Rows from block 4 of a small masked image model, named by matrix and row number. Rows with one number belong to one neuron. Each number is 128 + 24 x the weight over its row's rms, rounded and kept within 0 to 255. All counts start at 0. Numbers have three digits each.
After each neuron's rows are labels from the 100 images, of 14976, where the neuron reaches its highest value: "responds to" is what is common among them; "peak at" is the part of the image that holds the peak. Only what is clearly more common there than usual is listed. The data: flat shapes of many kinds, plain or patterned, on busy backdrops.
# fc1: MLP up (model.blocks.4.mlp.fc1.weight, 768x192), inputs 0-95
# fc2: MLP down (model.blocks.4.mlp.fc2.weight, 192x768, transposed), outputs 0-95

fc1.624:143126135135121148098137108137129106146088160149153108130123171123151118133121156095122158097116119161127083112104119088150149146171133116081111128128101124089158092122099123126125161103126123128157145153109148129157137112155113107163121154100126141114152099138138141128142125120115130141
fc2.624:116119129135121108139133109132080147089127106112176127116122095126159144134128142092117097154174158175085118149107157143149073111089077170136115118126118080126095144112119146158096171149135161075118140105140114122146118135151131154123134099161180140134117100118136122132115137124112126093
responds to: red shape
peak at: bottom left

fc1.166:143141122119117141144115120157161138107139136052149151105159100145152104153142104068124173137104116126106071180173124190123109136130117130102105143109136137125138113143105122137093174109157114144142144121159142154135129119133090106125107129146104134142114132090122135111115146112123103122
fc2.166:124118145134109109146065123110155120123119118099120107127141150168132147117130104128140135078138140140124148154096127092149123141164101102088106164146155126158122127059117124104152117102162178141110102168117110137160101136127159163120121113184157127101111136123141065162094114151158136100
responds to: yellow shape; its colour: yellow
peak at: top left

fc1.15:153163096109106149116130150129125130167137134102154101089142123146101106101127146141123150150125144128127138199144126119154181145129147130143108120119132164139147109158145132135161173134129105144142127091149095154161124111147134119166122159112113152146112109100172138107132144113129129149
fc2.15:093103107097145106143131179119100145129135159144173141100118125126137128159155133169117100152125128161181116199093091093104095073138147136146157125144119143141166128104107076125152152101149168165117123147120140115151122135109113148137145098135129134118141118126112118183150142150137119151
responds to: green shape; its colour: green
peak at: bottom right

fc1.23:179157198115092082127126108134121086128133132146119141103132142137144133152103130162089057133142118193116139130055110109140145122176120125120135123118124123132081128138098089131145122112136141135108151127104106107122142112123120141125148107117136137184103121104115070120152139129148125141
fc2.23:091125072091088116162151144098142175124106139107120095098104121128128107125111137063144181103116125054138145123176117081139149115072120127142172126154131111159170117131135166140135157090138125119074170137152143143125137145134144123108106166115130132102096107132140133147146102121099119100
responds to: orange shape; red shape; its colour: orange
peak at: top centre

fc1.418:118160124148069145150113124113115144142143127129081141101141106125086092116086144130136107102150082108108136116139137141155161132147091102140154119131167110111078113126136136151111142126122089112114135095120116129137149158149148113120120097122123116114082133137123116131137132093126132101
fc2.418:150142122142136127135151090149078134135149108117124164157122131176154131095146158173169147134148141118149132142132120102107096130174114137141144099095123126127132145113111113106121130127150130129157129147146110159121115109096080122125131096166111058129158140133128183121124142125135092167
responds to: black shape; count: five
peak at: top left

fc1.475:116164141092136092104123148159115118122127097165099115146131150144094113143108147158141113079126116141096109111124088162103117176109113128125094124159106087141170118091154152098147123110111159087132137138113110122138138127085169137138155107162130146111146155146122122150089108162092098139
fc2.475:118090127130151128136119091091152132102117155094150084166156078097112126166123155123101124124137150121130113116167143118153095119077134111091163148131123106140125130075118099141174114132098150175170122123121111120087157135100108145172142159130131091145136130117122167118173115136102138102
responds to: yellow shape; its colour: yellow
peak at: top centre

fc1.679:114166130082120098139161110148091106176130131106092112117132182153117120165097129105144110138161121162148125095101110124116120101135133149144140182114145084128112102101105134122134098156153136146128145116094110089103149134127182125102121097088146089146113134126119099107117123143126107096
fc2.679:198117110083140153143170121119167109183106122122127128162109084152142123151118126118161168084126117109080121115144149153148152127114139089134119144118112126120139132104167139118113162082142140125134143128188102111114126119115041127103111111123105133124124131105135117132108154120129122122
responds to: orange shape
peak at: top centre

fc1.91:148138153118111127160141163142155117128148125111138111091089135144125105156092159131128125097109090118121137146111130155116150162148139085104117164119164134119126116148129123123145150090125152105146131184105082130077136122162135129158134131143121158130092104089120133138085118114121110140
fc2.91:141139159156118137105102110097120117107142098069126086183140089121092076152115088103138150141142150125128128129146184159139155111142125144140139102129138125062113141102136114143089129159108102142121117129103157164088129128101157120107119102134127160116142134090129131155160133118111138094
responds to: teal shape
peak at: bottom centre

fc1.260:118122149150120125133115187166122145162126132148158162123203125076125113138116131116121109132134112127118125142147148137112124121127096126120092175123116147135114068089117097157118113052103167141113156118120153150132093104101120105120134128124127089089105124098132107123144099157116130115
fc2.260:114135098144116094121138150160130102130156122127100136141000120175174146121123139156130128111105140107136099109134125103125125122113116124145140152131135121138139153110132122117142138167156111124118131139162177139189113104150140119125136138143080108155146144148141097119138126163180141145
responds to: white shape
peak at: bottom centre

fc1.611:143148149133065089162137131140114145095083137109109144111146107126127078094117111126112133094135110094108145153110076146070166132115122161115126157116116160154092127167087160146131113148121138129140099114087079118094177147138141143152111135132097179147138143144101130124116121099112100152
fc2.611:173152116124144152137114133154160107102119098110130152132120107120123148084136113128103119112122192153175110132113096117135130129127150135155181113146162078123159151095133108125099102053126125140138112139118171121103142084104097107180123148151106158154164135127117136139188148154104158140
responds to: black shape
peak at: top right; top centre

fc1.5:132161100140134138118148157117137138112097167148102117096115097138109131130125177169096139120103116141124177164106147114117136156138158157157085161115153172120125150136106136126123125138154157140140100093118096090157119124168123115162172148142108181109126119126157131119154113143124118169
fc2.5:134123133137170133143130162139112170139129142110113118143127131131119101114098170137129158109144122113082141121100109154137089134128120088113168101125139141096112168122158113146127185153116093111125161131120144164104133148124118139144154131140117105107124141145098170109150122141129125136
responds to: teal shape; its colour: teal
peak at: bottom centre

fc1.360:102078115178126107143112124112138143116096186114164137112104156109171110148104129090102108114130126096143135150108116144112141131098137134095128104120155122078117113174086144105130119127120135133177162148110137161164108111188143111130081110143125119139127127114112114112126132126076107132
fc2.360:138118166162137186127130136169129106168136114132120080136143108132149140155129156122118174133131136122111111151140148143167105112150187133140121128153111096138085099076113103143129151123131165104131119095157122115140128119128130154078106162154175096124148123140079158149138166110122125145
responds to: blue shape; its colour: blue
peak at: middle left

fc1.60:113158144123130105122097117137106140150145135141137136122133124166100131098119158145154110163150115131124083132096079151155172167136178137113094153172113150080093096113126135100144114113117121099157128112107098141144152137127146075179121142100144144122145164102111114150141117093127141127
fc2.60:093074167099130130139187100130120167108136130174129141125113120123132181147143146132123104148127115127172135152102106158151073140109168112103135103110140108162106110075127148161110114167131128124119094150145146098153128106120132118096085139141104079115157135163103104107110160116112094125
responds to: orange shape; its colour: orange
peak at: bottom centre

fc1.692:159159117111137119128148135143119139139155089143123147132123115138074084152110160165115112097113154151138097132138096175128104183168127099142094125150074146173126073144119128127153147111131104098129114137112124136145117113133126121169136117127126135132134105119143133156146147115116111102
fc2.692:126123149154124093120136091155157152144143117128141111120152153154131115181150177128100128113082043104151126127124135133169141121179140114114139145102173198141138134103158153110154119118111166079111156149110146116096136124108147107113147151123125119124121138127144115130166128146153117113
responds to: red shape; its colour: red
peak at: middle left

fc1.442:149173123120113125110135131139162132152126148119140100106130144140081080145115162122106141132126092155132112123142138146114117138131103114155146149132079122129142129156119148134135160127119119097126155094112112146106143125173164133114143111138071105138096147080144138142113060089137106076
fc2.442:137152147121149120111148099114153152103096127148125145164143112137115112150140116195116112095122138160130157177129081150136102127167168120079136146152128143182118125140126123122125127100098140140148117102124138113140128147124109123098113142181096101186184139145142121090128140135129111124
responds to: white shape
peak at: bottom centre

fc1.25:109104100156152110120137136130108150129129128094149127094156173126131135139125145131109156115126115121141130168111155135140144119154126134132098078110139112104110100158131148104148162112132152154166149131131115164136080165122136113118151080118121109140051091101148100094121147083127132128
fc2.25:141179116110103113146145091109144127106120150113138161105104169098197133133124124118123116139115138129130184139195104085128141140151130123131140114144157108124125114127122132167157115122143057112091161165115104115126095111148125141095150137114127098123141137114172141128124075090139146108
responds to: orange shape; its colour: orange
peak at: bottom left

fc1.296:109162130128167116120126124130133136110120117135105103024129168125139130169141110106126066133146131121107121176103100118126114145140141116130141170134158137128127134149112143102152137149121133110138120121096100137131162126112136158163120158135114152140091137119146130157098103128164129099
fc2.296:114174191189100105105104159076144089139112139147116099136119116116132181125114119117129145107113141117137138142163164143135113134079121130094125145129117122145154131142173106135131128114144086144086105143142134155121143131119127100103166154130121153111150139172158153125162152125149149066
responds to: purple shape; its colour: purple
peak at: top left; top centre

fc1.20:156136137131104094132127139151159160165088134113130147145129158138085114128115189110166120166108149124113113147087096131099070157131146142086127154126135097091142153163101104100137112087149189129140133141166098118135181125102128125160119106144124092146114135162131086128159109125094114125
fc2.20:108123143140117137137090127072116137103189102105098119108145139129176167139112115174123148127122168139124141176154139112133114140126114104144109149124155124116108146107103111149160140130144146142118146161062123154139107172157159126175120098114191102108110110098098129163096120126131080130
responds to: blue shape; its colour: blue
peak at: bottom left

fc1.634:117177112124129087178152149153088118146158153108126070085119108131109127122127136124131126119112118106124094130117117130165108149145103131106130140110135133153138123132148141154124153091107136129172134124110116150104172103119113135120102133166133162129137089095147153122103106111114098100
fc2.634:141116131130109129140195146149064114121145149118101146127140143122174153073141141132110120127138108122125150140140140124156095146107177132153115128098119151135080120174143136161113099171156151142117111141173133159110120108123131141172124118143093085135151131150065100130122136146096175111
responds to: blue shape; its colour: blue
peak at: middle left

fc1.467:127151123117151086144126180143131115144161115138121143089117172121104079130085148154182153122106151154082096146127092154108175139114132088158134117129109099151140144120109159155123130156122139135150113146138108124105149112146135139121139138111108182140136098181116129124147144141151131104
fc2.467:168119080159122111134139172124133153138157116138108102141069099141160126076144117092147114160137175097136148115154141133121145126083122115099137119144100123140147129107160135084133107151093100126099133138150151136078115155117100140133156110149154093108093167110165124122171148108136172106
responds to: teal shape; its colour: teal
peak at: centre

fc1.586:116120154110146124155152129108146129139117122138125144158128129157145102117131134168064145117131143098079139167142148130129148116124136133157131130099131160062097097105115122126131167151118112152138100120119141098141093144146114116167165163112105104106152117142145182122156199148079084197
fc2.586:142149117121131094137126110141139175142106144142164069094152125126100107148115137145098119117107118127158092136151111134130117080156105135143181088161122193113119163143103123100155133083119098115128153109122156115115115108167141131130128083159078120132125105072104130153146117118102139076
responds to: green shape; its colour: green
peak at: bottom centre

fc1.417:110127149089148067137135121130126129138159144161144133127139145157095104142099114133103113141138151127101125113155085121109087154159152099110104159136121115137121086097144106108169124132124124125149164137126148154160130120130130116124141155137105103159149145112164121149117166152101092126
fc2.417:134088150140142141158159073139134122117124142159151123083119095115151172145120130170102088139167134141140109142129157135081115114097119153085147126122120100089128137152075100153113141117127126162113128095118093101123075183099131105139131080177132168111134109137092104109091128123117154128
responds to: orange shape; yellow shape; its colour: orange
peak at: middle left

fc1.22:153115149173060118169092129094135141145127147120141155166122099149111114104098142160116118113117111148122142120156120166115168172119122156154129128133145161143112115134123074109131173047117159117121144136155065132110141129183111130155109108116154120112095150149111124123111136103104110122
fc2.22:111173135156099168111138125144092159129128130182113158147127130119139127104090168170096160152170114109136151145126109189123087128106112140136143131137119102142102114078086122158117096190123090122140080139106141125120155129132124155121125154130133104146085141129084116129152096103138127149
responds to: red shape; its colour: red
peak at: bottom right

fc1.499:165130115143109116118114144141132119158146114128174125119136113138142103121095122131143115110148154114125133149121080145099136173136131116136146163144107165160112090095109094152188163150132121118124163149108096163120127135141147139144110174088094113148152101141154145140117166135110129156
fc2.499:149116088132088121103119142141096129147138156172163123140145136120103123141115124108126114129115169101152127157124163096112080168087108158141179167095140171145130134086135110114118120141121077173125108114160147123135163150141144161113133110139126152144150126092122137080129137130093172188
responds to: black shape
peak at: middle left

fc1.416:137168116135093093138117135142157117136096145111142165106120134117085100150096116154127113107141082129127126110142129151108096112156129121115127129100099122102113113145142104120142171119141132146124154196116097133122145135148176130193112140117112107155154102104147137106132128068102083092
fc2.416:155104119113143151136127128093105104131058147199093164119124143159087127118144101139112109129117148103140191132137079149134088100150119136112114135169118104132128105114125106152149121086156131136112124135107118144140107146125122145133096091113149078123129125126120114155086136142094156113
responds to: black shape
peak at: top centre

fc1.506:124168139132149113125114174133139138136162097118125160094104095128122089125092172131118134097140129111110102154106081140100126156140118059154115115121083145121118107138161143134159144105144113129136150163116126137104131164118141120124117168128132125120141116132119117126112166101125100110
fc2.506:097105090130107131123115101163110096095140156169158154125123083121133142134120157093091130133139127117114149118124156129099131145120137165098160130115114079115120144150093090147157098189158155170136112132123106137114119124146142145121124098144122126102088131121066085088104104112091144112
responds to: black shape; its colour: black
peak at: middle left

fc1.11:145136105126105116139145103127161115163145107143156145124127131124083128121129133105109113073126094102091109140131099145082025139146105102146097138119108128149125102145136123121134129130134125137116145151107128138147101123173141108124106138091124141130106114139162156127126140104154112141
fc2.11:116142120139105116104120132151100138172188141148183156129147128150092111107126120130124132170152106141123174179103151165146142103165205148122114133151109144107108148157106121154103085125146128123122144084093134122130152141121152087094130182112131068116119115118104126154105100118143113140
responds to: green shape
peak at: top left

fc1.172:121138149114128060138128176124129139115185109172150175117164117145115132136113143152108129145136110135128117133120109081127107139134138070137140113129120106151158109143122111099119183130129092132148153139110115151136117115121150141145150147119136151144113121179143121120156183109123114155
fc2.172:154086135086135106139138111166147136119150102127091117171141156133119100157126186121117156143132140152087098151101107125129084181124164122185124123125121167132145162127125128154171105147127167146113155119134130121134096123144122146154136143131115117126134146112151114161084128116155133120
responds to: yellow shape; its colour: yellow
peak at: middle left

fc1.448:166153148098112130152143121135153127108136126144112141121125154126105064112095166151156107088116114160101108149095119156104099144095082129159117105103150132103115104135147143162142123111125124138164121098146129142132136100092122141121119096145118129144127102092103106125104148110089068127
fc2.448:102100115108128121156158136142111136128134112104117155169128146094127135135180128139102115162151173138114104126136127186198123093119136138133094120130119095111123132151130118129118162132095137108156091160104090120052155173122154133097101109101085135172170112116071145121156126117093109137
responds to: orange shape; yellow shape
peak at: top left

fc1.144:123095101131122128113123140142139111106135118112124087129106160131144094109099157121118120109103111145142121157160163117185138177115121135092088137177134122091118142128106121119148169095110150079171140149148127112124117110149105124174144154131134147122133138141084120170119095081113157137
fc2.144:109124126145134136119112181121111121147165154128101089141133155129061160144128167122103166097146098103123127115124094123142158115121099154106112136142073125083157112152113137113149134179149124156135132128117166170104132143124180127148122116124103152142123140147102146121101119129127109100
responds to: green shape; its colour: green
peak at: top centre

fc1.765:129150119122141092119105087165115141156117159144109131147132143138106105128084137172129136097100082098089159128126133097127139172105114108097131133156170142093143116105097128139110175100112178101143097113150098133150118115137135114158140157120079120155126144178146149149135124174088140112
fc2.765:135126147113115131104110103158115127155116097066150095155168106148123160115131124133086115118131095146138057167134162150160073134137114137114191114141172167121115141122157141109145115116132110137130170117110141125159127128102103141105154093168152168111068119094134145124162146153136108122
responds to: pink shape
peak at: middle right

fc1.525:154158105116135133128176123140124150153159130142123114090117136125115130162153140085121092093128157142122116159159070119129116150158104147143140102136080189138139098115111154125124182092111132122145124070096146160116121125181111142114145173100103118138163125106127105137117115141114101105
fc2.525:155130132173129127126137110130148098107153130102185150134174155160103164091143123063131151138125080137115133153136167138104112127129131180142120100158108116116151132141107111098139083112135134147136103162147110149134163079123140113122164115119119172106129128114102147103124127115083140101
responds to: black shape
peak at: bottom left